From a checkpoint of a small self-supervised image encoder.
Model: 32-pixel images, norm rmsnorm, patch size [2, 2].
Training: adamw at rate 0.0017, 9600 steps.
Rows from block 12 of a small self-supervised image encoder, named by matrix and row number. Rows with one number belong to one neuron. Each number is 200 + 40 x the weight over its row's rms, rounded and kept within 0 to 999. All counts start at 0.
After each neuron's rows are labels from the 100 images, of 14848, where the neuron reaches its highest value: "top examples" is what is common among them. Only what is clearly more common there than usual is listed. The data: rendered landscapes of hills, water and sky.
# fc1: MLP up (model.blocks.12.mlp.fc1.weight, 512x256), inputs 172-255
# fc2: MLP down (model.blocks.12.mlp.fc2.weight, 256x512, transposed), outputs 172-255

fc1.240,254,202,187,203,190,132,165,243,214,204,200,168,231,206,282,192,172,251,274,241,191,189,233,182,190,184,235,189,190,197,262,241,220,200,157,145,155,186,143,181,147,199,214,201,234,219,200,244,195,235,217,205,274,226,200,269,222,274,149,178,168,229,214,106,222,192,194,213,221,207,140,184,166,220,303,122,198,143,199,202,196,251,179,207
fc2.240,290,167,247,178,186,256,103,226,211,289,234,220,197,211,158,224,152,166,267,196,225,218,198,189,221,233,185,165,223,185,194,240,166,185,246,103,182,164,244,207,175,211,174,192,207,230,202,233,254,240,237,160,156,115,272,156,129,252,153,178,156,149,238,166,172,165,184,199,167,172,245,258,161,227,146,193,205,211,167,246,141,235,254,130
top examples: clouds; overcast; red mesas

fc1.128,165,306,185,180,167,136,191,185,218,174,195,263,175,176,299,105,175,177,221,165,179,216,181,183,210,207,196,256,270,251,166,192,181,229,192,153,218,111,243,200,164,214,206,183,161,168,59,181,229,157,177,171,252,215,188,232,228,235,135,221,221,240,155,172,172,195,228,192,235,249,258,191,203,222,189,207,211,191,261,192,176,198,183,203
fc2.128,179,247,213,199,226,152,190,211,225,189,247,272,137,199,123,124,190,218,188,245,126,191,154,182,258,221,253,241,192,245,244,235,215,172,176,198,286,176,211,199,249,180,255,114,209,136,219,149,210,137,195,207,212,188,192,167,225,257,186,239,239,200,152,224,173,170,264,234,188,273,213,180,210,156,257,199,224,167,234,128,265,123,172,223
top examples: desert dunes; water; noon

fc1.39,200,239,196,177,135,217,233,188,198,204,170,190,173,307,173,154,250,192,181,236,254,285,158,156,207,225,158,229,139,187,226,186,245,176,133,211,196,123,181,201,210,176,205,211,234,84,193,201,205,116,191,171,181,205,154,197,183,221,236,248,183,207,172,223,184,181,191,192,208,197,116,17,217,191,279,207,224,210,134,181,205,191,181,234
fc2.39,250,184,216,119,200,144,231,216,236,204,201,178,148,224,133,154,268,253,184,189,205,180,194,148,201,190,196,214,171,228,285,155,244,125,128,216,165,198,203,204,227,206,230,174,175,179,200,209,151,152,154,157,129,218,184,200,142,171,261,178,139,187,225,279,190,203,180,206,205,233,250,160,211,224,178,162,265,259,154,200,226,197,141,160
top examples: clouds; snowy peaks

fc1.103,174,206,166,201,166,244,213,177,170,184,185,205,163,197,221,205,231,203,233,102,193,211,208,224,184,239,159,210,189,189,100,179,166,179,138,204,213,200,210,218,173,185,181,176,207,203,98,153,254,134,186,212,123,159,172,112,230,218,159,232,111,201,201,145,113,214,151,202,218,233,178,217,187,159,132,314,182,207,184,199,174,211,207,183
fc2.103,192,210,74,196,218,210,198,203,170,199,171,179,179,182,213,145,167,167,248,203,154,232,159,156,190,237,131,195,173,178,177,151,169,237,239,199,204,167,143,195,178,179,243,213,269,259,176,258,247,292,117,251,188,202,163,224,206,172,171,174,231,224,267,179,186,205,89,114,266,189,126,186,180,175,271,200,198,193,130,162,137,182,154,214
top examples: overcast; desert dunes; terraced slopes

fc1.340,149,248,224,169,208,221,236,190,177,221,255,247,171,244,265,155,245,171,175,244,231,254,170,147,293,174,204,196,230,238,134,187,237,227,163,169,165,152,245,226,233,192,252,182,132,264,188,130,189,158,163,123,272,205,231,212,207,224,196,263,115,193,175,219,220,196,312,179,227,135,170,191,267,233,251,230,251,238,242,200,267,152,181,177
fc2.340,176,216,248,182,234,219,322,209,166,155,229,201,188,198,239,140,205,159,174,209,186,166,196,158,193,140,210,191,197,206,167,138,210,241,186,202,253,272,257,230,196,53,302,129,161,198,165,161,146,195,122,145,229,188,204,254,102,142,203,189,165,184,179,226,234,227,199,167,216,189,190,284,203,195,264,191,221,303,234,210,239,180,135,236
top examples: night; sun or moon in view; desert dunes

fc1.47,169,149,206,192,185,185,195,255,173,266,226,211,173,325,196,128,246,204,190,219,289,193,141,238,225,203,192,179,177,284,219,210,237,166,150,165,215,173,205,212,244,195,217,204,216,178,217,139,292,157,187,197,137,156,190,217,208,225,180,288,219,244,231,164,210,179,219,270,192,146,177,226,156,188,219,182,249,229,232,183,191,135,189,179
fc2.47,266,199,220,191,178,173,197,259,129,267,258,192,131,199,148,147,190,180,149,192,223,171,189,253,214,234,188,190,189,154,244,200,236,166,134,151,139,184,270,209,204,139,225,146,210,202,205,210,187,207,181,185,172,162,114,249,87,108,213,200,169,180,248,205,176,187,151,167,174,191,262,197,173,218,194,218,236,317,163,252,232,201,162,184
top examples: overcast; clouds; snowy peaks

fc1.141,183,211,182,263,121,233,153,169,140,170,182,225,246,246,271,238,216,211,256,205,262,246,196,144,202,155,162,202,188,219,131,189,164,220,148,229,207,164,216,253,100,191,165,323,237,203,169,176,173,171,218,202,155,149,205,148,173,250,251,187,240,160,166,156,202,239,154,164,192,207,142,204,153,174,137,272,175,189,234,267,199,224,205,183
fc2.141,210,277,208,237,146,196,239,232,302,179,255,131,185,197,275,211,164,209,165,178,230,226,216,230,156,111,127,197,213,280,191,214,193,253,278,223,136,194,189,198,155,249,148,257,216,170,215,259,186,258,261,196,165,209,204,197,232,118,182,214,184,224,199,241,169,140,125,141,186,225,265,179,210,192,191,212,246,137,238,186,166,188,177,118
top examples: water; dark volcanic rock; overcast

fc1.237,136,284,194,208,233,148,192,180,201,209,194,210,164,225,270,135,208,202,198,253,235,206,185,185,227,246,169,217,190,274,161,199,262,253,208,191,185,185,225,247,229,211,215,206,139,213,208,176,177,191,197,185,214,182,244,204,194,238,173,259,154,220,128,232,186,123,246,170,219,165,155,199,271,253,267,172,259,199,184,200,195,134,188,167
fc2.237,202,143,244,136,226,202,288,225,147,238,219,171,168,256,192,150,281,187,171,252,232,207,131,156,218,175,222,209,217,144,164,195,228,138,206,230,223,211,232,245,244,95,265,163,132,241,160,168,145,248,156,189,210,187,149,183,113,216,193,221,172,165,212,184,224,240,257,153,223,122,196,287,227,189,264,157,213,310,238,205,203,159,94,189
top examples: red mesas

fc1.346,225,211,103,191,219,162,227,216,173,205,202,302,197,262,155,117,207,181,166,233,167,276,134,232,215,191,190,187,260,191,235,205,187,255,139,210,205,155,162,218,204,204,244,223,206,164,192,147,257,191,176,230,176,201,215,184,202,211,212,274,230,179,192,136,156,216,204,235,223,239,156,202,174,178,226,198,163,205,160,222,192,170,193,178
fc2.346,164,165,196,215,258,196,211,146,177,169,123,201,211,187,223,242,173,239,239,234,144,161,271,241,164,179,246,192,165,115,212,187,188,192,173,277,197,307,112,177,211,196,158,217,210,197,240,189,151,258,183,211,250,231,247,240,186,216,156,118,162,218,226,158,235,229,240,193,218,255,121,178,161,204,220,146,158,163,190,219,155,267,197,296
top examples: red mesas; sunset

fc1.343,228,232,116,216,200,111,187,170,196,215,212,185,202,278,178,149,212,227,183,144,262,254,156,188,181,196,150,229,163,185,215,191,251,195,138,231,111,176,171,178,209,213,223,231,213,77,195,193,199,162,172,163,194,272,225,219,180,203,220,202,146,201,194,207,189,204,222,185,205,276,170,91,251,207,282,207,231,225,141,202,222,188,218,171
fc2.343,204,234,249,171,272,166,171,214,170,174,217,192,129,267,98,233,241,229,232,191,228,146,244,180,237,147,177,184,239,238,186,207,227,177,139,145,260,220,211,193,233,147,213,182,205,161,210,171,193,113,223,189,114,126,192,140,135,255,179,178,188,181,175,199,208,127,151,219,165,197,204,170,171,227,226,165,214,236,174,184,166,245,143,181
top examples: clouds; night; snowy peaks

fc1.85,157,197,185,237,240,99,197,252,181,198,326,260,226,187,125,151,209,144,195,249,224,200,168,174,213,174,174,185,150,181,235,150,200,250,217,195,195,175,167,203,216,246,200,206,200,175,207,140,163,198,162,259,153,226,189,221,140,185,159,230,168,128,231,201,209,219,134,166,190,178,267,178,183,234,237,191,233,217,194,223,171,212,216,238
fc2.85,192,176,227,203,140,186,235,235,175,145,174,220,164,142,214,251,241,162,172,148,246,169,211,227,209,224,217,194,189,211,196,211,176,246,233,155,216,260,227,152,184,44,193,202,228,164,169,183,154,210,157,188,246,213,218,204,136,152,168,178,241,196,159,207,181,208,207,205,168,265,262,190,223,216,184,257,220,269,177,173,191,269,160,227
top examples: water; noon; purple alien crags

fc1.71,176,226,114,174,188,195,160,243,141,224,278,283,225,252,201,158,204,171,189,183,231,237,184,221,197,238,168,233,201,165,268,196,190,293,218,184,204,138,211,158,186,216,216,248,265,231,255,197,288,254,165,253,189,141,167,199,220,196,185,238,216,215,211,149,207,234,185,150,219,211,183,147,185,182,133,207,191,216,160,204,205,171,208,154
fc2.71,179,220,198,188,149,193,258,254,128,184,270,218,176,133,222,184,223,193,208,164,162,208,207,190,154,214,206,199,235,208,268,195,213,253,235,134,182,238,231,198,186,104,237,195,206,206,207,216,200,285,148,134,200,210,221,180,156,193,175,214,218,204,243,241,211,205,152,203,211,189,191,261,269,183,158,161,224,251,163,269,222,203,192,234
top examples: snowy peaks; overcast

fc1.283,271,253,228,183,157,207,189,208,195,297,268,195,242,219,240,208,185,231,210,198,282,184,180,237,268,197,136,169,141,319,180,173,196,203,178,178,132,135,217,198,132,209,239,230,168,200,244,220,225,207,179,209,186,223,208,200,214,200,181,223,181,185,192,229,207,164,169,198,151,189,201,200,204,269,251,176,285,214,239,192,170,199,199,95
fc2.283,275,129,215,190,218,200,172,275,175,227,236,187,176,220,127,168,192,180,213,284,178,162,150,221,207,238,136,188,153,173,276,150,170,179,158,199,160,177,242,192,182,174,215,126,167,179,230,226,233,189,159,165,186,173,189,236,115,214,149,241,148,203,295,152,176,174,195,161,175,111,201,229,182,212,232,139,189,259,157,259,154,203,179,192
top examples: overcast; green hills

fc1.31,217,219,196,165,172,201,214,184,181,219,154,159,164,263,109,125,264,213,211,211,200,216,167,191,171,174,167,247,96,183,244,229,277,156,111,216,182,147,122,150,217,200,171,205,197,191,200,225,179,139,181,234,137,210,205,182,212,162,246,188,140,227,224,255,161,176,156,244,241,236,200,90,211,202,189,193,269,235,126,150,201,170,180,168
fc2.31,246,189,208,158,181,174,246,233,236,242,192,212,185,186,185,199,291,229,176,220,185,244,204,187,221,237,255,212,249,218,246,149,217,161,214,214,150,227,174,225,229,214,216,185,165,240,152,203,95,213,135,187,142,237,172,210,181,179,281,195,182,148,184,258,200,209,193,225,199,202,225,226,227,193,174,190,260,240,233,195,220,203,128,222
top examples: clouds

fc1.318,168,221,211,265,211,200,249,189,203,263,256,179,199,207,120,183,234,128,222,257,117,224,242,182,202,185,175,192,235,211,251,297,152,183,198,188,177,204,183,238,192,191,170,175,196,174,179,147,184,155,299,122,193,182,172,221,230,310,211,211,222,158,183,163,150,146,247,199,136,102,127,154,199,241,151,237,185,124,145,201,257,240,214,200
fc2.318,186,175,169,232,178,247,215,244,243,211,181,176,232,183,231,204,246,221,183,209,213,270,183,205,223,202,221,120,207,212,192,241,151,165,208,151,197,166,190,150,162,196,250,241,252,239,186,212,161,219,220,205,197,196,191,185,271,201,193,229,197,203,179,230,171,139,209,199,248,145,158,230,276,275,214,214,278,143,226,147,176,215,276,220
top examples: fog; overcast; green hills

fc1.35,215,287,186,245,166,158,183,159,167,202,166,179,177,175,178,238,274,196,165,173,175,254,160,240,291,264,264,256,215,151,298,340,172,288,129,169,216,150,198,150,204,180,142,200,263,210,189,222,284,210,298,219,216,150,294,186,240,227,187,205,204,206,211,205,139,177,164,220,145,202,135,154,179,187,286,165,154,187,175,225,155,166,180,234
fc2.35,208,233,178,250,214,204,197,146,228,148,207,184,235,151,273,222,191,201,177,138,166,195,185,181,239,260,192,217,181,137,237,253,208,286,228,181,206,209,152,177,228,240,185,265,234,234,190,261,196,243,242,205,260,243,239,177,190,117,176,243,221,197,149,200,160,193,200,252,179,205,269,229,255,216,208,209,162,155,173,145,191,221,231,264
top examples: night; desert dunes; water

fc1.438,188,210,226,237,126,260,162,184,176,197,177,149,229,238,246,194,178,149,215,148,212,191,159,244,181,250,141,209,200,289,232,250,149,225,210,141,200,157,206,165,230,226,186,249,217,144,134,201,153,149,236,159,152,244,199,143,138,188,130,214,173,198,244,247,195,209,257,207,185,160,238,196,172,149,220,161,252,220,221,250,156,227,174,133
fc2.438,254,244,214,168,202,165,237,243,232,153,220,157,147,184,202,114,178,260,222,157,198,174,214,200,158,154,194,204,192,234,135,160,204,170,192,161,270,211,146,266,234,218,257,207,143,154,228,212,227,187,168,219,215,214,230,136,269,196,150,160,240,272,109,199,258,161,168,148,156,163,241,219,114,135,179,228,240,201,242,259,283,245,153,216
top examples: water; overcast; dark volcanic rock

fc1.486,254,256,195,201,210,176,225,198,176,258,172,208,155,257,185,135,208,224,213,185,215,202,162,118,216,251,153,297,170,172,154,261,255,201,200,126,219,164,197,146,214,201,206,198,174,166,110,224,260,192,235,232,154,167,168,153,178,210,218,236,176,248,218,211,131,125,216,146,155,232,160,175,184,170,164,242,235,236,135,241,190,154,189,154
fc2.486,242,200,221,189,205,185,170,157,184,250,193,218,170,185,217,215,142,181,258,147,168,114,253,170,207,195,188,205,254,140,183,242,194,166,245,159,201,287,215,212,214,172,188,214,209,272,209,236,225,250,237,214,210,182,171,225,101,201,208,143,179,241,237,174,228,188,241,149,184,197,211,231,161,198,174,169,170,210,147,279,183,235,224,164
top examples: overcast; clouds; fog; desert dunes

fc1.143,195,159,225,193,162,219,202,225,219,311,199,207,204,233,179,225,189,173,182,204,249,202,233,196,217,211,190,186,239,208,202,301,192,190,146,154,188,201,225,227,175,190,203,225,197,210,265,177,275,177,291,160,147,166,200,228,183,278,177,228,231,229,170,161,226,125,241,179,182,126,113,210,215,231,160,214,240,156,143,215,212,203,205,135
fc2.143,163,232,110,230,171,144,214,213,198,242,202,206,166,220,174,134,155,221,178,219,173,235,169,229,177,262,183,255,263,229,283,242,276,219,215,181,226,163,193,229,211,255,268,199,242,164,204,188,225,155,206,191,180,190,80,287,263,157,259,241,283,251,189,211,170,188,227,225,217,224,195,176,188,196,165,178,233,188,254,173,274,137,204,256
top examples: overcast; clouds; green hills; land: dark volcanic rock

fc1.214,239,272,283,275,147,241,142,172,233,197,234,203,177,187,137,128,205,198,192,175,189,192,192,143,222,221,230,230,137,196,239,207,261,328,210,179,193,212,204,230,218,231,220,203,238,218,189,230,212,206,214,215,188,228,239,287,150,178,211,240,180,269,207,235,177,184,122,167,181,212,215,221,228,251,242,143,230,192,197,247,167,173,266,234
fc2.214,249,221,226,237,261,186,198,159,161,200,158,164,217,231,283,218,158,203,216,163,220,193,196,196,200,149,186,200,187,149,204,229,190,197,277,226,173,261,152,204,255,190,181,245,129,207,183,210,160,259,224,169,168,256,261,190,212,217,220,184,250,140,163,189,183,221,265,223,217,273,243,156,199,222,214,136,156,156,119,181,164,228,234,193
top examples: night; fog; water; land: snowy peaks

fc1.399,239,228,130,250,138,146,202,170,245,186,219,195,183,166,215,94,202,156,152,147,167,223,158,251,220,191,253,182,203,221,213,187,171,202,160,141,110,196,215,208,198,247,196,182,228,268,235,230,223,199,178,217,232,298,262,190,190,170,211,210,122,215,232,248,85,140,193,163,240,196,243,209,247,188,171,252,217,191,196,288,177,157,267,176
fc2.399,155,200,305,189,253,266,203,223,119,195,150,277,193,272,150,288,202,231,250,230,247,165,223,191,158,236,128,203,221,213,126,207,236,204,229,210,259,244,210,172,201,114,201,208,144,121,201,122,182,178,204,160,155,146,208,201,262,270,189,218,242,180,151,162,297,231,181,246,186,241,182,150,168,212,236,225,204,233,171,159,225,228,154,195
top examples: night; snowy peaks

fc1.387,216,178,214,175,169,272,232,252,282,192,178,209,296,231,308,212,187,198,198,207,240,187,165,228,205,176,246,188,208,295,229,220,168,214,235,179,206,205,185,183,185,202,182,212,276,200,192,204,248,202,209,127,252,193,216,232,271,215,190,143,197,168,183,171,248,176,276,191,176,156,233,149,206,226,207,192,208,189,236,133,192,251,205,209
fc2.387,176,163,199,203,160,199,170,232,162,197,165,147,164,244,248,196,200,154,202,187,244,241,173,225,196,300,125,209,173,264,183,225,227,275,243,179,180,191,196,199,253,237,190,280,203,218,175,237,178,247,202,232,122,180,243,226,213,108,210,182,261,161,171,166,217,189,232,204,225,201,231,145,237,191,153,179,240,219,192,121,193,203,190,189
top examples: dark volcanic rock; noon

fc1.265,168,187,262,205,159,234,203,122,271,213,150,222,288,194,214,200,272,235,194,165,180,222,203,175,212,229,237,215,266,221,161,222,141,198,210,237,192,198,208,250,129,197,195,204,150,166,145,127,153,179,230,188,134,287,223,159,269,228,231,184,173,194,171,221,211,223,195,209,181,163,198,249,229,155,212,234,186,164,219,278,256,201,275,170
fc2.265,244,181,213,264,200,162,248,172,176,252,272,174,220,251,162,146,203,204,180,170,181,233,210,245,142,223,212,219,195,241,261,279,180,185,251,253,157,183,232,233,173,234,228,218,160,114,197,178,255,193,264,201,209,225,129,212,242,229,262,224,135,240,190,209,187,242,226,234,195,226,206,211,193,153,182,223,208,137,182,251,257,173,274,184
top examples: snowy peaks; sunset; sun or moon in view

fc1.390,167,172,170,209,172,215,196,113,189,219,161,234,219,216,236,169,203,213,236,62,232,271,203,209,178,218,158,227,196,207,121,184,193,186,191,219,201,222,179,314,178,215,197,181,181,182,99,149,211,166,175,204,158,186,248,185,157,232,262,219,209,152,203,142,208,241,230,187,237,238,175,220,169,194,108,192,155,165,209,267,115,212,201,224
fc2.390,166,277,185,212,236,184,275,249,209,203,274,283,216,226,235,128,196,220,211,168,165,235,132,201,279,186,162,258,249,262,207,186,169,218,214,267,214,162,184,228,189,199,187,220,173,154,129,193,179,222,203,239,208,229,257,188,262,211,191,250,256,198,183,230,167,191,213,184,176,193,164,202,210,168,227,187,164,148,301,214,166,163,137,195
top examples: fog; water; dark volcanic rock; sun or moon in view

fc1.378,228,157,165,158,165,190,142,204,262,224,246,250,151,197,150,258,253,238,194,146,163,275,246,126,254,166,135,232,204,210,173,207,182,187,222,209,223,138,151,130,229,179,253,284,245,215,168,180,228,189,168,208,190,265,228,192,144,166,233,250,154,194,198,179,153,125,193,152,244,178,188,182,150,276,230,229,268,100,123,144,238,178,229,139
fc2.378,140,278,167,242,148,236,215,216,264,267,224,190,215,156,240,168,149,207,121,158,236,178,186,199,186,131,213,276,249,254,222,165,134,243,208,228,215,249,145,221,237,193,249,130,232,237,201,174,149,166,240,160,184,260,220,226,107,190,242,187,220,188,216,256,193,172,242,246,164,234,271,198,193,166,148,197,245,217,218,268,221,195,259,206
top examples: overcast; clouds; water: water; purple alien crags

fc1.397,161,225,184,199,187,172,198,206,199,400,237,193,186,247,185,163,249,180,222,136,203,264,195,196,228,240,137,289,231,228,186,236,245,242,239,178,131,164,176,264,183,192,193,231,139,159,155,237,170,212,244,273,114,244,260,187,170,187,152,227,152,219,199,248,153,152,163,186,162,169,200,197,330,243,253,187,229,214,213,260,118,147,203,127
fc2.397,180,118,201,209,253,224,219,206,114,192,224,161,213,243,159,189,211,155,191,209,209,198,189,229,163,151,193,189,196,200,178,236,150,192,198,236,272,261,213,191,261,59,237,173,235,188,158,121,240,163,211,221,191,132,132,181,138,250,150,202,200,165,180,98,232,185,202,131,224,194,171,213,188,175,256,205,170,219,171,170,206,237,116,167
top examples: water; dark volcanic rock

fc1.253,229,260,203,250,215,209,224,231,187,215,261,323,191,227,170,222,200,175,201,222,195,196,170,191,230,255,201,258,229,225,294,249,157,244,137,215,214,202,226,269,167,184,222,228,218,139,224,146,164,154,231,163,211,172,221,219,168,195,240,278,214,176,164,161,192,183,188,206,133,197,157,175,189,197,236,168,160,178,123,241,237,218,166,224
fc2.253,157,189,180,126,210,172,136,227,246,153,223,262,148,217,172,176,201,275,232,217,172,131,217,165,248,188,215,216,198,224,196,176,212,179,136,183,281,148,205,229,239,220,243,114,201,226,209,151,274,109,170,244,201,168,202,180,183,211,131,183,154,250,180,184,225,209,236,197,244,243,225,212,227,179,212,177,197,219,210,100,199,191,183,207
top examples: water; desert dunes; noon

fc1.424,225,231,176,205,218,214,195,130,219,213,137,174,176,200,193,163,181,242,184,174,267,206,223,188,179,204,183,251,124,229,156,227,278,235,168,179,211,197,162,243,222,188,196,236,229,176,228,247,237,169,281,200,173,172,242,143,171,211,214,263,221,247,191,211,224,165,281,196,152,218,177,199,206,235,197,217,201,214,123,228,140,167,212,195
fc2.424,131,170,158,217,168,221,283,170,199,122,197,223,148,108,210,249,223,139,141,173,127,159,208,216,192,187,220,245,240,154,224,187,154,263,224,174,261,264,190,263,252,127,145,180,234,192,150,168,195,226,223,240,218,178,169,180,151,171,130,191,207,272,168,176,129,214,216,136,201,220,224,233,241,170,161,202,153,218,233,185,203,183,189,266
top examples: fog; night

fc1.91,200,240,235,208,139,259,168,209,163,202,159,143,155,224,224,239,207,261,178,189,274,241,180,174,235,221,209,244,189,179,161,339,236,178,221,163,206,172,201,122,209,167,215,192,211,176,136,184,221,169,269,218,169,157,202,217,254,188,216,250,217,240,95,122,159,186,259,184,240,226,169,154,197,202,297,196,203,208,191,139,212,164,161,173
fc2.91,233,161,229,149,198,232,160,178,208,129,184,180,243,178,223,268,134,207,243,225,225,126,199,190,247,215,164,165,119,193,119,130,236,235,144,153,203,236,237,211,191,196,180,172,140,203,235,196,208,224,159,183,230,186,307,203,159,166,132,177,144,227,203,184,254,208,199,176,138,145,269,216,218,236,268,177,243,292,170,177,175,241,228,164
top examples: snowy peaks; noon

fc1.36,158,206,150,181,176,203,169,217,225,174,203,322,212,211,180,165,256,162,250,190,240,201,176,162,227,261,157,211,234,164,263,192,201,208,182,219,211,155,172,212,165,227,217,259,226,160,172,192,237,216,126,227,179,223,213,182,175,232,172,257,226,211,211,229,201,174,199,208,243,151,143,109,194,253,156,199,193,218,177,220,154,193,229,210
fc2.36,171,165,207,187,191,185,160,238,204,209,223,200,149,229,134,158,153,170,253,224,176,107,237,208,184,189,232,154,244,162,121,214,206,210,256,142,227,174,218,145,203,119,265,155,179,206,183,201,254,200,170,241,188,136,162,290,114,122,150,150,188,224,196,114,242,185,213,152,288,208,190,273,172,129,261,202,152,284,201,178,226,171,144,142
top examples: desert dunes

fc1.139,231,191,255,176,166,244,157,243,190,196,159,270,188,182,258,213,274,166,177,183,260,213,187,219,205,237,265,189,83,123,177,168,161,169,97,200,212,181,244,165,219,234,185,207,276,205,161,214,189,221,173,174,210,190,189,209,154,237,196,234,216,180,217,135,187,218,233,157,190,259,227,146,173,214,151,290,188,193,256,177,142,237,235,237
fc2.139,205,130,165,150,269,218,223,190,204,210,182,194,289,190,173,217,242,196,203,264,137,205,211,243,166,205,229,207,132,211,285,163,153,144,192,265,201,259,182,274,201,252,164,127,201,185,175,172,172,183,160,225,229,270,291,165,231,235,211,198,143,146,229,211,189,248,213,275,194,222,183,232,223,157,244,156,204,213,165,209,191,192,285,237
top examples: water: dry; snowy peaks; dark volcanic rock

fc1.12,108,160,182,179,276,228,229,223,212,178,235,223,232,159,170,133,256,164,152,281,156,213,236,132,256,217,261,177,185,195,194,172,241,239,153,210,202,192,149,226,236,221,215,197,182,231,216,173,179,182,178,240,169,213,187,237,184,179,156,214,119,159,231,245,220,199,208,219,205,154,177,214,247,263,209,143,288,215,151,159,220,185,230,252
fc2.12,229,211,273,216,188,177,249,261,160,199,252,192,162,211,249,188,172,146,179,216,209,168,172,235,181,185,152,188,219,225,195,198,191,210,228,158,204,213,277,187,185,53,271,128,199,164,213,194,191,198,173,116,262,178,175,237,116,129,202,185,224,199,199,190,192,173,189,197,211,238,235,230,186,194,196,216,204,258,208,198,257,196,161,177
top examples: water: dry; sunset; purple alien crags; land: dark volcanic rock

fc1.209,205,216,165,238,198,176,181,236,202,256,211,237,184,184,153,112,184,213,190,250,233,205,191,207,156,259,215,200,225,168,243,182,272,200,248,211,153,193,200,194,239,202,224,237,162,159,248,207,189,221,160,222,130,177,170,231,172,167,218,291,196,220,197,200,192,218,149,179,229,249,228,190,248,231,216,96,273,218,184,222,171,118,200,179
fc2.209,194,128,181,247,231,220,263,241,163,239,164,147,196,226,157,187,317,131,183,233,234,247,168,213,197,176,202,161,233,134,149,209,203,157,253,199,153,277,171,193,238,117,201,201,204,182,175,171,108,269,163,184,182,194,185,153,122,192,196,225,171,130,194,197,187,198,183,187,212,176,203,151,242,248,260,202,266,217,170,228,144,220,171,220
top examples: water: dry; high relief; purple alien crags

fc1.197,173,143,106,166,116,183,200,185,298,218,232,182,204,194,206,140,215,232,190,145,150,231,187,195,215,165,264,197,183,182,224,180,213,185,189,207,177,191,178,269,232,273,200,249,227,258,234,151,207,155,181,271,196,198,178,169,151,197,170,230,133,245,219,230,165,192,213,236,210,147,173,229,208,139,213,186,172,190,286,230,153,118,252,205
fc2.197,228,189,161,221,207,153,181,195,279,281,202,153,140,152,175,210,179,201,167,118,138,225,214,191,211,186,186,202,217,193,190,222,193,198,180,172,184,207,224,203,217,270,118,218,233,204,253,289,264,135,239,258,201,200,225,171,163,213,191,216,201,212,239,184,89,97,216,191,176,226,206,188,193,177,155,217,209,88,156,167,170,185,247,185
top examples: red mesas; night

fc1.374,236,300,243,230,210,151,195,222,194,205,248,203,159,209,234,171,188,226,180,132,225,195,154,182,315,285,182,289,172,222,230,180,278,303,178,182,188,182,180,169,214,203,158,176,127,148,152,261,204,186,242,248,178,187,343,236,205,184,178,300,144,204,185,233,132,203,184,274,151,227,230,211,228,205,280,136,201,225,190,174,78,166,204,213
fc2.374,206,140,169,172,175,220,228,165,219,218,146,105,249,194,253,204,207,191,187,159,194,196,229,234,80,139,197,135,235,192,165,225,183,122,190,201,188,277,186,221,214,165,220,214,252,274,218,191,218,273,193,133,237,196,151,155,188,234,204,128,208,227,245,210,247,198,224,169,240,174,157,212,203,207,148,212,229,205,278,241,210,199,269,172
top examples: water; desert dunes

fc1.0,227,226,183,186,177,202,213,180,170,220,147,189,183,257,178,154,245,205,208,185,244,240,193,170,200,179,172,230,139,212,204,205,239,165,92,182,183,157,132,168,208,202,181,219,179,140,203,234,221,125,169,197,159,229,232,147,205,184,226,220,178,217,201,234,142,135,203,250,238,254,150,90,256,245,238,214,279,214,115,151,170,185,179,175
fc2.0,262,170,211,114,164,169,214,191,247,189,186,223,194,212,160,195,255,247,217,192,186,198,225,196,195,236,217,216,217,231,279,142,240,154,183,197,188,247,181,263,232,223,208,202,162,223,187,190,126,170,151,167,130,241,191,181,174,199,262,193,168,172,216,269,197,205,180,214,210,218,240,208,243,181,163,126,255,240,215,200,210,202,172,215
top examples: clouds; night